{"spec_augment": true, "encoder_inner_norm": false, "encoder_positions": "rope", "decoder_width": 192, "decoder_bias": "qkv"}
Rows from block 2 of the audio encoder of a small encoder-decoder audio transcriber, named by matrix and row number. Rows with one number belong to one neuron. Each number is 128 + 32 x the weight over its row's rms, rounded and kept within 0 to 255. All counts start at 0. Numbers have three digits each. After the name is the row's rms in percent of the matrix's.
After each neuron's rows are labels from the 100 clips, of 14976, where the neuron reaches its highest value: "peak on" is the class under the peak; "strongest on" is what is common among them. Only what is clearly more common there than usual is listed. The data: telephone keypad tones over noise or synthetic speech.
# fc1: MLP up (encoder.blocks.2.mlp.fc1.weight, 1152x192), inputs 96-191
# fc2: MLP down (encoder.blocks.2.mlp.fc2.weight, 192x1152, transposed), outputs 96-191

fc1.719 079:159119118077145126083144117108132145142091121082107138112162165158101117121055095099163154094063112147128125165107139132128137168148110123117126080054126096163203157111113085173134119157133082109188141145081158136110145110113169135198139151189110144156047054111111132145115142142148132123
fc2.719 073:139127114130134181188116150164111153091168119090093171142115104121106155146151125147142155142172128121168148075161070127109143115130058113111108169191121158111037108168129170092107171085115156187107127159153099125151127180181054113121129093084132118129186208122192106126148119119096079056
peak on: key "2"
strongest on: key "2"; first key: 2; last key: 2

fc1.743 152:129121097168091084082127139105178148108126163140102160171121115141073136142078102105124131166098078118114124153118114096069120137194121142127098127150175088153121106117094132124137162102135115091091194171148147151144123088112152077119104186148112133156134132158127201123108075122116134120
fc2.743 142:127151090196176127144173159187095136089075095113101110144144098122167121140191164129128192146144182180119114107145117123186183150143132133127173130108111179059143108149136140140149125123149158193141118154171138140150103153090136152121167057108117114199132083089121129108139133110156133139
peak on: key "C"
strongest on: speech; key "C"; last key: C; number of keys: 2

fc1.486 062:082133145105131057120090165017164096072051093164162121120169083147112175092144159103108069104108166144159124115196163134131146156186120119136154109158067092107106181098139046113136119118165132134144156171139163079162125060136110076139089113139192125148137132142113173138101081098136095151
fc2.486 067:159126115076092151127107150152118165169166172148110158123137163121169133161111163136090086124105102069128104107156096081128189109112099139109151139097166131156168074097125147195120173144122137162066149127128102132088127128112098166029102158120092126109124086154134122132101117135125123114
peak on: key "0"
strongest on: key "0"; reverberation; first key: 0

fc1.72 077:148118154153129158141130163048147115124110176151144078168169116077096152183067116161125117123125108134121094128151142142145106133164086100114109142095107150097171111114110121114112105153156129097088119129134158166140146088153199135152139144139107099157119083147107092119152148082157093079
fc2.72 085:141135137117127126161089147127111179129129152139092148045085074121138090121169162177076157143161120072124129121119124082121119117122166117140106049183087119164103166193147131122145094087146106112103175102117116117133132109065100145155108211148113170172153151079168174163120127159150093219
peak on: key "A"
strongest on: reverberation; key "A"; key "0"; key "8"

fc1.630 085:142148174116136125103156124151134057118147134117095066199166108195123120136127131105122140102175124035138109090111114183159108149104143131085137150118110123153112147146154090155163137182079091155128073125131166141096083073135101107085200146177149127099129142112086106139124140141104072145
fc2.630 088:127115134124102165138118149102157129148111102106165134121140173096114151134134120111107136127099079152140060144147097080121165123099133110160130141175182203121116078103179092120116062135181170174115169160151100107148154118085099128103090157104078086112080110168094160105120158074079133086
peak on: key "5"
strongest on: key "5"; last key: 5

fc1.292 083:095107126133149131089169100136143152074204076187127152186099156158119164094111097121092104178116102061157139147138111124134098091182159101102095147146124086103118107094131123110106129069139107111125159135137149084091100124107133117070117138131076162129142124102137142143160122150081156184
fc2.292 089:152112167130095135158051108127180087124131135036109137094191098114094098168144107113157164143088173139152115143198125101172190186135145150157138096095174151150122192129095164108128163135113159096122126194099111159105148137109146169130115117185141110119094129120187099175066075135127155074
peak on: key "C"
strongest on: key "C"; key "2"; reverberation; number of keys: 9

fc1.32 096:184121120083164144172125112120165151102157082129162108143123048139158129143182128116157099121118085152088071103112128117129166080135123121070144143129108129199191145142088162153192112156115102072157098153161033134125106118168096106143089137090150140124123128129109141111148152168079186141
fc2.32 092:110158159125171119128108123129137097135064116145111161139143144138116121146113146159162107100138142127111160161088162091077107184095123117163058161133154088124055077100139158110147125104128113150104210103055152148092102156112196173134158110130161133182108126117194151165094111129170070119
peak on: key "2"
strongest on: reverberation; key "1"; key "2"; number of keys: 9

fc1.510 159:183138149118145153063124160116127081112183124149073133123134069140105177119126067082168136167110162148147102127127103118126070101086099087089171071195100090130123135131072121108129126098110128091097097133110136171116164089189154108093111096094092115117115104200103183146159035098205121147
fc2.510 148:151139095198103138167204122072142177138114136133157101149138126161075113120117129197137197061123073084004136106130140124160153144107150163100114143130178157124138113139137153134134144118152144115127145132132127120179065170111110143135168151150127108130144107093114099057101208161135150115
peak on: key "3"
strongest on: key "3"

fc1.180 078:092128076117109136101123191070109112190147140169116119152108119092124097180117140131137108147095117109123099145064113147157086108116190104135170106172175145156150141078091078075186088153131076132131120153129091107122138158109135106113085191124132143128096134131115138092138119168128113184
fc2.180 079:121143158143089111101141074167165197088166122128163143151122148123098165091194081077128146084110170114113191100188120089189144123113116084123080108105072119130143145170182084142170122104093148155139103157175127175141140076159103148140146131175140108149113139086114162127104116104159108084
peak on: key "3"
strongest on: reverberation; key "3"; number of keys: 9

fc1.638 067:161165148133134088110194163145122111120149147114114137124122125078018120139123175066124138134131110121165087164099106176178144105112105115032164119086038114120081148077128083166173159173146116160166155142104143129130149146109108113140097087149107108153118140124112163154173134097106130086
fc2.638 063:057129118086148135145056094112148154135103150141166156154082131160210130140123092195137165105129167106114162092150101087139146160145130123223101136165209091118160125116141180108081122042122143081112111116134109124111137106151154122122149159100116188124149123115170114108144118127143053212
peak on: key "2"
strongest on: key "2"; number of keys: 9

fc1.567 126:119179123131078139114130170105077133084177177171110190116099096141148112142094167113100108114141170172050129107122141183118132105102115062124229156166143148124137076181135112164113150142124167122146164164173095149097124105160123138120136093090122125130116095101154148148118117179130154037
fc2.567 129:155090091124129151106180109123141163126134121156096046179172142200068150169110086152140134104136146105153107125119127086147142158177096097092061108132192085149172123134132168081115165061145065134089120142066066113124122106145145150174171152130095143171146145108082103146127160097142128180
peak on: key "B"; key "5"
strongest on: key "B"; key "3"; number of keys: 9

fc1.46 085:152064154113145102152109142134121156069144115161141150114136122139129146126102059080133084101087101150135147135146078113165097164107114105147129152154137137224111124126164080088152125191162159130124127153130170126152137076088157096163047144153052122152156103140131129131169081093049092120
fc2.46 086:106140071168133151128086078142172148198179142102134122095117146130145107104158188142124115142191130086155116125100167147085167159161115158162153130130140129041086098155147221150146099170105118134073115146118115102084097118104069141099153133154137109120080152155108132153101146140193131104
peak on: key "B"; key "A"
strongest on: key "B"

fc1.272 082:128118126116164082138127110057143110114123138141109094078113073155120166135157127050176123063102109126108117123117103087097177188109076159115134106095086162138152122157131102115108095139071159067161116101170137210137148079176087125084106118101064143121119221123090118102134163139110113183
fc2.272 075:121085111123092175146122155176105162135126153103146151116185173078132145153109117182120165154112142102137091136169183154120103088153108111174100168190169112156069119101098148116136139149184144167093135136051114098161139130110119174107152150148160130112133010162150140132114115176167143098
peak on: key "2"
strongest on: key "2"; first key: 2

fc1.381 057:100148160010125150136145123147082095139120124103110135166124144173177161088170145095106157173141175099112114132097081175114109151041156087123129115122189133127159128104043060142150097173181169119086063150122109138136114166152191137154130117128128092167110092148132100094142151121164174199
fc2.381 056:148090111189129091157116176095162141083128146148138098096166140122089164138104093126127113097109053140116147126095196070102161156184144134114118131134114146130089127166175175090120187056109047154138178138095168116078131083133036171120112173161137179103125153114141130150130139125147089044
peak on: key "3"
strongest on: key "3"; reverberation

fc1.639 081:145107066112126171106069084108121095083129181157122085156155047165089206066124127111147076137163116126143136158211189097132118145155126119120134085160161109131127121155126082046138156131133151147129152203108196145149184078108175117071134095143120162125137104097135139168136114128157130102
fc2.639 070:115139192127059128162191125100113152173165090071136119131121120091139046159144134127133170111122141144127109138091069169111105084107116143130096162114110160119131186096155188196081128124109140083094133098117059092159133127141127143192087144129151114119143155152160090142155127193075116119
peak on: key "C"
strongest on: key "C"; reverberation

fc1.386 076:100142119144095173095165156146113125102094173104161146096076114130142106087140173121116145109235142116223135102123090151134143116162120112141111210111148140107108089194079182138104152144112143162108131114124132060114093158169170127141178138125093120112135126148076136122098088066083124118
fc2.386 089:141108162113186164143116141140169142157102098070129119133186161146145149125115128123128129036109130118081123106162158067097143132103091146115093102117158102107117118082148079122101181062126161147089171154116171194126086158083155157171068112065175179090148093115164104167117183201173172133
peak on: key "C"
strongest on: key "C"; first key: C

fc1.643 086:152138129106136142105173134097088122202189177200124109137111145116182123132146112122130145070156058113149115185088069139146129167124183060147095109102159051165151130090079126163103148176160104176100126069175102194142167075055137137123102135072165133181116153160141110165136134095105117169
fc2.643 085:108027146149096157164115116108168182131129112066126135058147087091161080073128133106143131197096150120104110110156148105151148046145157121127116091132096150130115144142115113114079171084164187118136113085104108071092161147104082112133119125149093077135173080042101160139109136098147153087
peak on: key "3"
strongest on: key "3"; reverberation; key "D"; key "6"

fc1.697 091:119200137155128130131125121155113111103129122138142108167150121099105156124158050053168149151167084171073137144169124134156163143137112117083073124097147032081132176192165150148129088080108061143134139079114118174164158109104151103181103162120079097098164160197136126052123121100094198130
fc2.697 100:099114166141169113106083087114144122070102139113194173107139151100144154131118150094100113059119151109145128107108093086096105104151141113173199147112113218066105148093071122135109145123117190142095150088107145118149139129133188120143156131184117144162130076124125125120116127165125058108
peak on: key "B"
strongest on: reverberation; key "B"

fc1.572 081:144090158135108051147109107071152102092098120086082103142122123106117178106147118110088141105146140096127121141148093112129134159184143108070157104118138093105152079180081067112119134088154139132178158164158128176162172157170078165126192151156141118121124105106089077126154094102113136103
fc2.572 079:138122140110119197134127183165110125138182125134163084101187178114108142128121118164173166161145116145117109131107142146132102104085139167156060122145129159138083204093122190187128080122113107135064084029161125086092085087092173153116092143103143136136119089141176130140133176126107112143
peak on: key "A"
strongest on: key "A"

fc1.23 079:191161117139113116160139133158133088157060123136162140123087147077089078138088134101153107125180195124147122180121114086076178133141190111136132094140148101098151121118146083115132109110108071193170163095156119089134188096145142103105116104141190159081117195139139186120149135105123139113
fc2.23 076:118052188134139148078102083133111131133122157156141136170108137154215138133140146147127133132086087116090110053183172146159143108123072123119076126150128183113118125117156118174147136098152186103165158135138115130133138100106138121134146120149143104155134076161151104115054142136144150129
peak on: key "3"
strongest on: reverberation; pink noise; number of keys: 9

fc1.289 094:144144145097160156097132089143120136117132142128120132109041169143146117159111105124137145193077158106123096127164161071102086123141142150138126106126125108149116125096103182159186108145129069125162113129136121110156207138080168103173180080209111159149124147109144117071076149067130146109
fc2.289 094:104140092160092112200189125131116155145101134098123154127216070120173132083099158147152098117171087159084120118103023122159172136136127122106137130101113164095174111191140131113072115125109216104140119138085197106121060104163170167124095156096126118084117106105148163142167112163082110140
peak on: key "4"
strongest on: reverberation; key "4"; key "5"

fc1.301 102:118073107159163118125095228137099109104163128011108122171147121143151115149127072098111145113124161079151107169120113114107081096174121143098125172221130108103146115125117061104113142154157141137123083145069144147100155128142083147147112116127112162156173082134080148144114159139150100090
fc2.301 101:131106088125125172179125074124150100116139102197146166093202126108139128083129110107159133167154113107091081127150142084111137121094124126125135083091125139187090164162148118191124122097171065124087169196131136161120108093121136128006162145132135109098104169160119125099166138099137165144
peak on: key "0"
strongest on: key "0"; reverberation; number of keys: 8; number of keys: 9

fc1.391 095:199115139122117165089108105084117125112148117111109076126078128154162078160144167160174137116133089140132150102057116123141117209146125110154120142119119051135131146062141116097113110135177153157124118169080108109126058131111155073148159129162156089183180083124129148126135090100122111143
fc2.391 112:116170138064155116173145177139150137127088134100110079106104137099090174116122104096150107129103122105108122153119103134097148074149078104110139151158126183148139139148174185106118114109098112102127123084140154156090123152126110149124131118105095161119069170188143121113035174145101150063
peak on: key "2"
strongest on: key "2"; reverberation; first key: 2

fc1.352 069:186109095109110064093139119122150102101124170171120152140143128160101074148140133078171159082148160183140155158127081185182180153074099169130106140076092156148114095107167125139138163177157106169157095169089138135154132075104131126158109141098112096088158137097118144170137121104157176138
fc2.352 083:105104141132121204102102116090162152182129093091104052143163127075126163142106145113115124169133142123127109125132151083080129136139167089111137120129138075126172178168163123122145072096130180122123172154131136118138102125162127144103145152094172170097121096109109088132071125158055059060
peak on: key "5"
strongest on: key "5"; mains hum; number of keys: 8

fc1.511 069:103113086160107134101142094128109135114166175131109154148098190120070087065129071159123076164184094114177203128127110084122105113102146119154125122083142102129116118135066167139163088086075112118092177110131153096174103175150095196125135108210120202124147058082121114115119114110078115155
fc2.511 061:141124126114176134174162126120109144121060107147134088068193160150133084131123117127140152133021158155086061117167119148158128140156124117061123106140131176128155121095186081147111153151151167170099105109150099126108107062119096112162107111071076096130196119153145193144121155158148158078
peak on: key "*"; key "D"
strongest on: key "5"; reverberation; key "D"; key "*"

fc1.514 070:154091061118123108177088129048108104157126189137120120104082164123116085089101158113083101169142090117183184083146113177077134132092121093126098136156163171161080118060144119126118077124142191096114162109137147088102128147084106086091198170095166173127144164176141101143183139118103169122
fc2.514 074:117100193110147159091157126170108170091139091173160089107113149092109224157116152207172116051163139085131102200153100153124083132168123114109144116131107079095147184175094122146122098162125057159124062096144139118139180125132178118135060128151096114121131113113173145108149142058186093112
peak on: key "A"
strongest on: key "A"; reverberation

fc1.699 118:112108152161183136132117074103145157100100114148123137103113095085183106104180140113141037166145151116151098098141139141190129123134165127121203151123144145093128111127129123092081140137140149087155111133131105176137098101130142155140154103190130118156160178131091117148122227117155112125
fc2.699 114:103104133058089162097139187124120113143157152099115069139084163144060161131107114122135191062124114127050141170116140044090094132078135188165053121155108135141131142122109125105101116111142127132107103124108167081136167166142109131120185132127063121077050141163145143127069062121140142137
peak on: key "*"
strongest on: key "*"; number of keys: 9

fc1.192 070:150171137092160180104080155146135115194154212081130152098141073158151090181140112134096120086103173129126172134132105128100130130099066148146089140167194119118163136225112116127089145165133100111169147143074121092115135164116128162115106114142123137140164124113123132140118105118124145150
fc2.192 071:107085096175124133125136128100092131135115079125165106130124187129143151059088158178166163109138121085092147107184096148226114199115161129118135130105089097098083125121140132124115081209137191177124128081116086169151159133145136128136122152107135170130107146111173121057098157088125110151
peak on: key "5"
strongest on: key "5"; reverberation; number of keys: 9

fc1.456 097:099133126083191129126135120175067179075148128156115111050121082152085121185134066090159134137146105112115180161157132135161142177112116128215118086156130184125103184108141081102135122109116113114082092164125145144120073081171121149081165130135121182173129161155068075118136098108121178189
fc2.456 098:135124115144112162112110102116186089128117106099153148196139128111167126082119215164091164151060129170153109100072121107129111112146164147024143116108176087113158113094163172091113151093175120152120108089125145090102170157086086135189150119125124133109140112156139189120110163143159103075
peak on: key "A"
strongest on: speech

fc1.409 072:137134161150128127119080178143148083116077134113142113166149143142174183170113149161116120049135101117134150070091117179111117079087181128129128149111134141122150077065168125117123100127083190136183113146191113124100105026090115113153150129146101038107104111141072101142140078109159148158
fc2.409 076:127095133092119193126156151072151154140110105147128060141132152103198120089172105076137119142186117117139130120137108138172152051103126149142125090143125135102078190158074124095110134084091109135104158111097180140126081145136114145149070175086161185112146126128190154058126190163158162165
peak on: key "9"
strongest on: key "9"; reverberation

fc1.724 063:120116095134134095098087145171133151162151138078143178166157171147105195129094042103081121120147132115142111116139094130126126118077133158104112120199141081144136151107162091039160150154119079152162072121107172130088079093112164123145140116153163120126168104072117162204126145185130084119
fc2.724 066:119115175107145174146161126143162113110075142173118066096111134096147057058133194113118177143107150156093102119119188136166122144168134107141160077106081155105137134121149147217145132135089157139084083152112114142179128085153045086095088139169107119133136176182140097121159151077081154088
peak on: key "*"
strongest on: key "*"; reverberation; number of keys: 8

fc1.752 115:195195117144079126107124150141090098163188172185116146155137118104162072102196124124117082111105088071126162146086061120142105164116166161107105141114150139152104129106110216127146096183203129158157101187103115048169110131148120164084167149143165143115150120105145174146128119098122105073
fc2.752 116:078169133126168146080119114125082133145101093083106124137149167147115159134146160127160151117087117094099100139143109091115165088113079103144102160145118122139181096110154133093131126113139134118166128149113169124078127124091120146133124137156065088157103177131125145106110091157105116124
peak on: key "5"; key "2"
strongest on: reverberation; key "5"; key "2"; white noise

fc1.461 149:150147162090095144061136062150120158081129144085115069121199122156116159086096105112119145141118127135093110111159098098140157124097155169168152151146118193107119134103146130141133169128155115102152120070117153099100108031142083137104172154117157151121184097068088146134159097076171167175
fc2.461 127:097106135100105099221119169125129128183143089149116140140078138140129102147167154151064131110119112115191147115115135158150133166136135125108048079079097100181156087156092169154144041104109106160125143153156156149106168251088153109133123151114079098141137120142147157145136103158119096060
peak on: key "2"
strongest on: key "2"; first key: 2; last key: 2

fc1.536 170:121120124101122086171163136123124135103132180186195109147156068099177142180078140152083146136101135063117121104091116109071124135132077086149218093111131141128097112144121108155139085092149085108199115162160133190131115158159170080127126157116108166095147102106161104088096099113112111129
fc2.536 185:172125122088080138098141072136057123164101106114105086137109118090151083139175116112141118145128115123085166154150151110174130133038173127090096040158103140181165149153139114123088177192115105130118068158084145116089106115122093173179126176155141125162142127107150115119087162115126154104
peak on: key "A"
strongest on: reverberation; key "A"; number of keys: 8

fc1.746 100:145129105152122143133203155131191104163088146146134147079150139116135093156178116138108160117125160143163071146105081139115091112118089125058130099130153190125086161098178142109121109116102102168206110202152114106144135112162064121084092090102142117109075105124128202085121134077162164115
fc2.746 102:205173094113076165141068052120064143125152143128081117174147123096140109140130132135152104092132140105109132142089199121090141145133142129166114222145099081076131100120167108192120168109117151157069142123104102107095131179093163129095136123118108096129180156162157069223108150117110083156
peak on: key "4"
strongest on: key "4"; reverberation; first key: 4

fc1.209 141:194146118130077089160110120129155124049108133171106143149180115164089150112048110181157136094139140155081184106135101126143116174088103123088131154083164106068099145150065097088145143152092106079174182164095076117132162171150076140153119158054135124178141086142086159156203142133078089143
fc2.209 156:086120154100171158134100135168153120135136201175128149139056142164138082128152230160182116075091148166136125123141110116088091087095181165139160100088057182121105103151134105177202142163090099110093117102104110160105160121118107118119120107165076140067114181148145185108105117146194103146
peak on: key "B"
strongest on: key "B"; reverberation; number of keys: 9

fc1.368 045:165096105145105139078113114078113164111141111094100106068063078154159128146206196117068150125096164158074100118149161115140148107141117144089158138111128113034163178105117150075096126121107124140144083155093131132118158165179129107136115108165142196134101119150193139153135145095188131147
fc2.368 041:164118143088134181170171140145158154115110181177134144140176155090118150143059090113151149103125073087132137057097127105116164156138128095144064066151105112156117150106121112137154176137144109142042173127130071132125167082088104154144129118109099082050148105131137130136171125176079120103
peak on: key "B"
strongest on: reverberation; key "B"; key "#"

fc1.552 155:105146126143150117191155141161127138102115165085163154130146175092138078161114140114111189133075113093179110146073156091121138171106120122166139121150128144181119134079184150100141097108129152078186158095162146069105099144146137099131154125110088153145085081097101136069107143135130165111
fc2.552 146:145119113135125143094137137124119172140143028109125077112115167114162090105079100113127086110122131082095162096137091143132197144151138129158149113151163110116173143125056153128113151140130062166118094197062179176144200126136137140128150125144079126172178191137170157155112148110141089154
peak on: key "2"
strongest on: reverberation; key "2"; number of keys: 9

fc1.501 077:176086100119133116121176131141115153154102158181098140165115132117135122169105105156108089117172134144153117153058094184122112124127123124075194123145131131137161148075099202118130147158058115132107105112115132156087084078065124196109163090169132099105204132156152163166118117195195065095
fc2.501 078:073176149146131090109084107144089124141119153102139123095154147122113123114125150115128131119105131143141096161169102090103089148082135114146163213147133104111064081153126108139099117099178053137133122171129122084153183158174129139099113132090098163136146138113099160065111138118097105106
peak on: key "*"
strongest on: key "*"; reverberation; key "6"

fc1.3 126:127085136141105129186154131117114189170132135080159159083116155113153091125100088147146148183158145124164068130146132121117104125171123108190168112154192114196150167099093150148158115114101146165101083126176148139124119094108126117137140170136056083076101150088096147060167175133169156126
fc2.3 119:125109121080090154094117148124108137162118127131109119147159128135136128161149192091113135102082165054082192168135122104083166114088173213097055099132068163086098106145100118118111160060114127090113077122073130100125165123151069158131106107143211151109129118132133121148084072143116150162
peak on: key "3"
strongest on: key "3"; clipping; number of keys: 9; last key: 3

fc1.291 109:065137143149169154146126124122172141111133121137173200111159129220145136060171117152157158092097163184144123105142081085162119074069130164091131114141082055135142159130135096150098102182134118123194130155129063117123065114094096148106141113125103167130121134107123120105178156163116129097
fc2.291 113:191154120088121146098106141150111100231119131172136101108110185092084143071107101165104163080127148066101133164177110085138097115190193134109121122138162126121087083155136141127145177115091133123106120065105136108143085126160115129158130104136138151144157195131172090172114095133154115214
peak on: key "8"
strongest on: key "8"; reverberation; number of keys: 8

fc1.490 071:082097188135114119115177165142107115096107123169115076094116124116147152085145164090121127155169085183143099050130158153196156116126109120098128144052098168096096136128175165114168104097160146097165178113171117125134076131110093159130140104148098137136069154140178092120126164155146080090
fc2.490 066:127089084107148098150090098111172139159107118053164176157112124131097085188126100151142151098038111095108128142112077118096063127151158197176125148202157105098151094070144107135049153158114143134072097184084164169109168148155131119140119169080117156161142137125085150137137067115127162162
peak on: key "C"; key "9"
strongest on: key "C"

fc1.609 103:205107132111104113116070108130063152098091139150135118162107113104099104148155114100087160158130146095152141183082065172132126122111125160119135109100143170056125094135075046106083159148125169160179101134139123078128068051070152184120147201153101141171103073136125099032080153131099093131
fc2.609 113:058122110113110177179159079094163130109124106099180101128102168150116104135108110160166085108161076150088170077185147094112110059204149138092096120085112102209108126109129129184102101124154135131110121130112187120139162150104087130110169072087145137131098134124131146181136103061166157137
peak on: key "0"
strongest on: key "0"; number of keys: 8

fc1.171 088:138147171080147125086169197180131112161075142113117141111105089116114082108154122080077098113181184128133133128127130092132113098162095118132096119106082078157173067163135115112111179206053137124153141149088117063124033105170159183108151134148134125092104183095104099140102153067129169107
fc2.171 087:128076096147164150217117087099200191082142114129126087076108160103147159099147134185149183060061108083126107103120138170170127143083161121092082106139161121150127154111123150146140070062187149106123124097136133162105118160099078082115134148113169143062221059142158103140086124134130131195
peak on: key "8"
strongest on: key "8"; number of keys: 9

fc1.568 070:156107137131117082130135095171064174117089193087137131192162176098135127102155156154046136174126089134120097079129150168143097141139125110119137164124175127141166136108112144136091179086150182095154159124185113091143110100131139182143125124188104132119128127134150111138091128153077183110
fc2.568 063:120153103105138181119125111072147132092133104133078057073111150190156140160138121149201091100100161117156163128184137150123134123124112155148142093141082132120109111157115139125149103165047115131085117117046119198151156149106102063103113136115124115131123078138113165125155122077123070142
peak on: key "*"
strongest on: key "*"; mains hum; number of keys: 9

fc1.440 067:144093115091148130081125107120095146062060123100174183078122179151131148153086110127071106105136106128129133101142115087089083117115164152150116167093178154027104186075092107179147139158199145168156087159212040095140139144182112146140107171136156154141137124078178135154136240134084122097
fc2.440 065:118123144153145118169140122103114126137150173155101086118124059093104115120167149127187113144101106152068094133140142127178133179179165096127097117149101031143104152146126163084128136103124144134108108058070126134100114111086173183136165098138086057070084101176175095190135095074178105145
peak on: key "*"
strongest on: key "*"; key "D"; number of keys: 9; first key: *

fc1.191 054:149179159165120201116107140120141117170107100064078074069105061088118106142078128198114125130151176172124134062148152113131144108202120144157117151082163154151127147132108180183085130091149107153148125155132097100105128111158127140144106146174167112121087114168056172122118153111146135153
fc2.191 052:099068139115113124102166075103076196112133158159137142193139203135114105114167128088121115094155111100171146139117144121143064177084113151110123091161114075103164083112177067117132106149098130135051170098153157131145125135175096171203144108071156129141132143103135117104098103145152152106
peak on: key "C"; key "A"
strongest on: key "C"; pink noise; first key: C

fc1.641 056:123134180164112101165216170166127167158130120159170138128170096132106116151149119175102112185109152098135178178140182078119121115095121098111164123116127093128123155115100179085151134121106093097161144081146183141067136141084166134153149131114153163118130047116142070155116179086157116096
fc2.641 056:139113120122125157117090110076124133152135118091084180096134048090155087147107170107122115124150088064104100134185123116144190109173217166116095154158088106141141087150143058132104122122171109133066078141098121147153175110147088091074084146153081114117142143069143137141126073151147090165
peak on: key "A"
strongest on: key "A"; reverberation; key "7"; number of keys: 8

fc1.98 077:119121109151174092179204117120151098117132124123091147076108085124197130125134159126111167071080133094132115080145098132143166114092124135121154169197116143098163147142094135129163171150164164135170126118079087141122092094065169152097076103099143164109174078108105129142195109121142114131
fc2.98 086:124106087114094172071118150114185143182108123214164055146134148127129090124146053145150112208135137115153114193148085133155124070095147154134101144117101128158183096117134107081077087160072111146104178110155179143114078155120114084154110122102128126127096122134188136123135118107167147103
peak on: key "9"
strongest on: key "9"; reverberation; number of keys: 9

fc1.527 057:201162118111143109164158105076151103158189171089144080148149082126121128171135135155055137164159179084158156141118123109085151086097121064120119124099068103126137143175122147129142094123150120104095065110148174152098127117104199113072115162094110141131106108114137069129097164119156149084
fc2.527 055:124128183152148129041096139093149093139090123131088082092165137079156083154156169147137116134146124072113126126200091118142121132132108155099152086133085041144120138107094067144100096123133064115111196127115185126126180056140140131125108131152087188153174080121134121173109138116109065091
peak on: key "A"; key "3"
strongest on: reverberation; key "A"; key "7"